Weights of a small image autoencoder: 11.0 epochs.
Rows from block 5 of the decoder of a small image autoencoder, named by matrix and row number. Each number is 50 + 10 x the weight over its row's rms, rounded and kept within 0 to 99. All counts start at 0.
After each channel's rows are labels from the 100 images, of 14848, where the channel reaches its highest value: "peak on" is the class under the peak. Only what is clearly more common there than usual is listed. The data: made-up road signs on poles. In brackets: how many of the 100, against the usual share in percent.
# conv: 3x3 conv (decoder.decb.1.0.conv.weight, 32x32x3x3), inputs 0-31, a 3x3 kernel for each

conv.20:35 40 53 57 45 43 53 53 48 53 49 62 38 46 49 52 39 38 39 36 50 56 54 59 41 37 51 55 52 32 53 55 31 45 47 68 49 50 48 51 59 50 47 54 36 47 44 46 46 38 64 56 43 49 52 47 54 59 50 58 56 47 41 43 44 55 40 32 38 53 52 52 47 49 68 49 47 57 60 33 30 54 54 59 47 57 48 41 57 43 60 42 44 49 39 38 56 53 56 49 60 43 45 49 39 60 45 49 53 50 58 51 52 81 58 37 60 51 47 36 62 69 31 52 67 46 45 50 59 38 39 56 52 63 70 45 58 58 41 47 52 50 46 37 59 69 59 48 43 30 59 62 58 48 51 28 44 57 36 35 59 34 59 48 30 54 46 30 41 43 35 60 62 54 61 60 68 45 54 59 46 50 42 41 53 38 50 56 39 53 61 56 37 66 58 38 68 48 59 57 79 54 42 68 51 33 44 45 45 44 42 48 39 29 34 41 42 45 53 38 36 51 51 44 63 41 54 62 54 44 56 67 48 40 77 64 69 57 45 63 40 27 54 48 53 56 60 49 60 52 33 47 35 40 38 43 56 67 39 35 47 45 51 45 46 60 62 46 51 59 34 48 36 34 57 49 43 50 32 45 45 26 62 45 35 72 47 46
peak on: backdrop (100 vs 66.1)

conv.19:45 51 51 33 31 21 40 40 29 58 60 64 54 49 55 46 32 39 41 56 55 35 36 30 52 41 33 53 58 56 63 60 66 45 48 63 45 36 44 47 43 39 39 48 54 41 46 68 33 29 33 50 41 40 43 51 46 45 58 46 44 56 51 56 46 36 58 59 55 41 52 66 34 40 49 37 38 44 69 51 51 49 44 54 57 57 59 58 60 63 47 44 53 41 48 36 55 53 49 42 43 51 50 45 48 44 61 61 59 40 50 62 40 48 52 38 42 45 52 55 54 39 53 63 45 37 52 30 57 42 30 40 64 45 47 45 53 49 48 62 55 49 52 57 61 56 43 48 62 47 42 55 49 32 46 48 56 53 35 55 61 35 52 47 44 57 48 40 51 39 38 32 43 58 45 46 49 56 49 52 50 59 60 62 66 67 44 45 62 62 52 59 63 59 63 50 52 46 51 46 57 61 43 43 52 50 66 47 39 45 63 35 45 62 47 54 41 46 39 61 72 61 38 65 55 41 55 58 52 64 67 55 46 48 49 53 52 56 53 49 39 38 35 44 55 58 52 52 66 40 42 62 43 54 58 54 47 47 68 52 25 46 43 62 46 51 65 50 41 38 42 41 51 24 21 34 46 23 29 37 38 66 36 26 43 44 39 36
peak on: backdrop (100 vs 66.1)

conv.27:71 48 42 43 41 56 48 54 60 60 54 54 65 56 42 57 49 37 32 40 43 44 63 62 39 52 58 57 60 52 53 47 42 51 52 52 37 51 49 46 59 61 44 34 22 46 49 52 51 53 64 45 29 50 57 52 40 62 44 48 62 38 37 62 54 49 56 45 54 61 39 45 41 58 56 65 60 47 53 44 45 45 58 50 49 60 54 52 43 53 57 61 64 59 50 51 48 40 41 43 48 36 44 37 28 57 44 42 31 55 53 31 57 66 47 63 69 32 34 37 47 54 53 45 50 69 70 70 75 45 46 55 42 51 73 46 58 69 57 50 56 67 44 44 52 49 48 48 55 56 57 53 69 51 46 54 30 33 48 55 47 41 59 56 57 49 59 65 60 65 52 58 52 28 50 62 50 51 58 38 58 44 53 40 49 48 48 60 45 35 54 59 15 42 61 32 47 57 60 68 62 50 47 42 45 46 36 33 48 43 40 63 54 36 52 51 44 51 51 43 36 40 52 48 68 80 41 51 58 45 55 61 59 51 57 44 58 51 37 40 38 39 43 45 40 43 48 47 53 50 51 55 47 39 36 52 58 68 49 41 50 35 43 40 36 43 40 36 51 50 35 37 31 40 55 40 46 49 36 55 52 37 66 66 62 57 58 65
peak on: backdrop (100 vs 66.1)

conv.0:39 56 52 50 62 52 57 62 51 56 34 41 35 32 53 37 41 56 72 58 61 52 47 59 64 46 52 49 60 66 38 50 58 56 68 51 48 38 32 57 48 53 59 67 60 60 71 47 34 54 43 41 59 47 66 43 46 50 51 60 54 32 51 48 40 41 43 41 50 53 53 53 40 39 30 50 56 52 45 49 47 53 52 71 71 54 63 49 52 50 32 61 58 32 39 37 50 46 28 69 61 49 51 57 41 35 44 43 43 39 22 55 39 32 50 50 51 50 64 73 59 60 70 55 57 58 53 61 66 45 43 42 44 48 44 60 62 40 45 52 50 48 47 51 57 61 70 50 68 69 42 68 61 47 47 62 51 40 39 64 54 46 47 44 30 65 60 49 55 47 56 38 59 36 47 57 29 42 44 42 44 35 43 50 43 56 39 49 48 76 68 50 51 49 32 43 50 50 51 58 55 34 52 58 32 36 51 57 34 66 57 38 56 37 36 53 44 46 45 53 69 52 54 57 61 58 61 27 50 47 49 49 39 67 57 46 43 49 38 39 52 46 53 43 36 65 52 43 62 50 40 61 54 36 25 58 58 37 43 53 50 47 59 54 52 51 50 58 64 55 53 46 48 45 43 53 58 53 54 36 46 37 56 58 63 49 41 50
peak on: face (100 vs 24.7)

conv.23:57 59 51 50 49 35 46 51 59 48 55 63 67 54 49 48 47 46 38 49 50 51 45 32 45 49 38 65 57 64 50 47 61 29 31 52 52 46 42 54 41 36 30 36 52 33 36 62 50 37 37 50 49 42 57 56 52 42 49 35 54 58 48 52 58 46 40 52 57 33 51 53 46 47 48 57 52 48 27 47 51 52 65 48 62 75 58 48 52 47 62 44 51 50 37 34 57 56 60 50 44 56 55 66 66 45 68 64 48 40 41 63 58 48 54 55 46 51 49 56 63 41 48 70 59 48 49 50 46 60 56 53 61 52 54 33 46 39 39 56 50 52 54 52 44 46 48 46 48 51 44 48 48 53 35 50 67 48 48 52 51 41 58 60 51 41 47 41 49 58 63 48 59 51 60 77 61 22 49 50 67 45 63 43 13 45 56 29 42 57 71 51 61 67 54 67 68 54 61 46 52 43 58 49 59 59 50 34 55 56 43 47 55 49 48 60 66 65 54 45 59 59 17 35 45 61 53 53 77 63 51 59 41 46 63 58 57 56 53 57 36 31 30 52 50 58 72 55 70 55 49 60 64 56 44 68 62 38 57 58 47 28 48 49 40 53 63 53 69 68 49 51 56 45 38 48 42 45 48 62 61 58 46 53 46 43 48 41
peak on: face (99 vs 24.7)

conv.1:60 58 43 49 50 34 48 54 44 56 63 67 55 69 66 41 57 50 57 57 49 54 54 50 57 46 41 45 39 46 68 64 72 58 54 55 61 60 66 47 44 49 44 39 46 54 63 63 62 61 48 53 48 43 54 47 48 47 48 53 50 48 56 52 55 46 56 65 41 64 67 48 60 53 52 54 42 51 47 46 58 40 38 46 50 50 64 59 42 61 38 41 55 43 57 64 42 59 59 36 35 48 34 27 41 40 45 44 52 61 56 53 61 41 77 67 44 52 55 50 38 62 67 35 61 54 59 56 35 57 68 58 47 47 45 46 53 31 47 52 43 52 52 41 55 56 53 43 51 48 49 62 64 45 53 38 43 45 50 39 40 57 47 56 64 49 55 65 47 42 53 69 42 45 44 43 45 56 62 55 66 44 55 64 45 66 53 45 86 49 55 40 69 60 48 56 58 53 39 45 59 43 38 43 45 37 39 52 53 74 66 49 60 68 39 51 52 53 55 73 70 51 64 66 50 50 31 48 40 48 53 48 58 47 51 43 43 73 59 56 67 43 32 47 44 54 47 40 47 67 53 41 37 62 57 37 54 60 50 53 36 63 72 62 52 66 75 47 31 48 56 40 41 56 35 34 51 38 48 59 64 54 66 65 48 39 55 41
peak on: backdrop (100 vs 66.1)

conv.15:51 30 51 37 34 54 47 34 48 33 57 63 48 54 59 59 64 50 51 31 34 69 45 36 67 46 36 34 45 50 57 58 66 51 41 49 45 67 52 57 64 55 54 53 45 49 32 14 59 39 26 55 41 46 34 26 48 36 29 50 61 56 50 45 44 46 54 47 44 59 49 55 51 63 60 42 49 61 62 60 47 61 41 34 56 49 58 43 53 61 35 38 70 45 42 55 52 46 53 53 52 49 41 59 59 56 54 49 53 56 54 47 41 50 51 41 50 36 35 50 41 32 53 49 43 68 37 55 59 59 57 53 43 41 60 66 54 44 50 55 52 60 72 52 54 57 58 37 54 60 41 52 63 45 40 38 68 57 42 70 58 58 33 39 55 58 51 44 56 49 40 65 70 46 57 56 49 49 47 52 50 67 52 34 43 40 46 54 66 61 43 46 73 44 49 67 31 38 53 42 28 52 50 45 49 43 45 48 47 59 36 40 54 46 57 51 47 54 56 40 38 50 55 51 57 37 52 53 45 60 59 42 54 49 58 42 33 56 62 64 35 49 52 50 77 64 51 68 56 49 46 54 51 51 40 57 53 39 65 68 54 63 57 45 66 58 32 55 58 40 56 61 55 56 40 44 62 56 56 30 38 60 43 42 51 66 54 55
peak on: rim (31 vs 6.8)

conv.25:49 43 58 46 56 57 55 42 47 65 51 61 45 32 56 50 47 65 54 56 52 37 48 58 48 49 49 65 39 48 71 35 49 60 59 56 56 61 59 68 46 35 50 37 47 64 57 41 54 60 62 38 51 48 45 51 65 43 40 67 61 49 55 58 52 52 52 42 53 70 65 63 45 59 56 44 51 50 30 42 47 37 33 63 48 55 80 54 49 48 38 58 61 37 49 54 33 48 59 91 56 46 56 51 57 56 53 43 52 67 53 46 60 51 58 60 40 41 56 68 57 58 68 58 58 69 64 61 67 48 45 49 48 51 56 78 50 54 54 38 41 53 60 51 66 43 35 58 39 41 60 47 55 63 46 50 47 40 45 61 46 48 46 52 55 61 61 50 57 40 35 33 45 53 52 64 68 64 41 40 74 67 57 58 54 49 42 48 44 53 49 42 34 42 44 44 41 38 54 57 58 43 56 64 50 54 52 58 45 46 70 56 58 46 55 60 30 51 57 37 51 44 54 59 50 38 81 57 59 71 51 61 55 56 38 36 42 57 51 44 60 65 55 58 42 56 62 63 60 57 57 65 34 51 41 48 65 46 51 62 57 52 43 52 55 45 40 59 63 64 61 61 52 63 52 55 57 65 61 54 44 39 40 59 55 51 48 31
peak on: face (86 vs 24.7)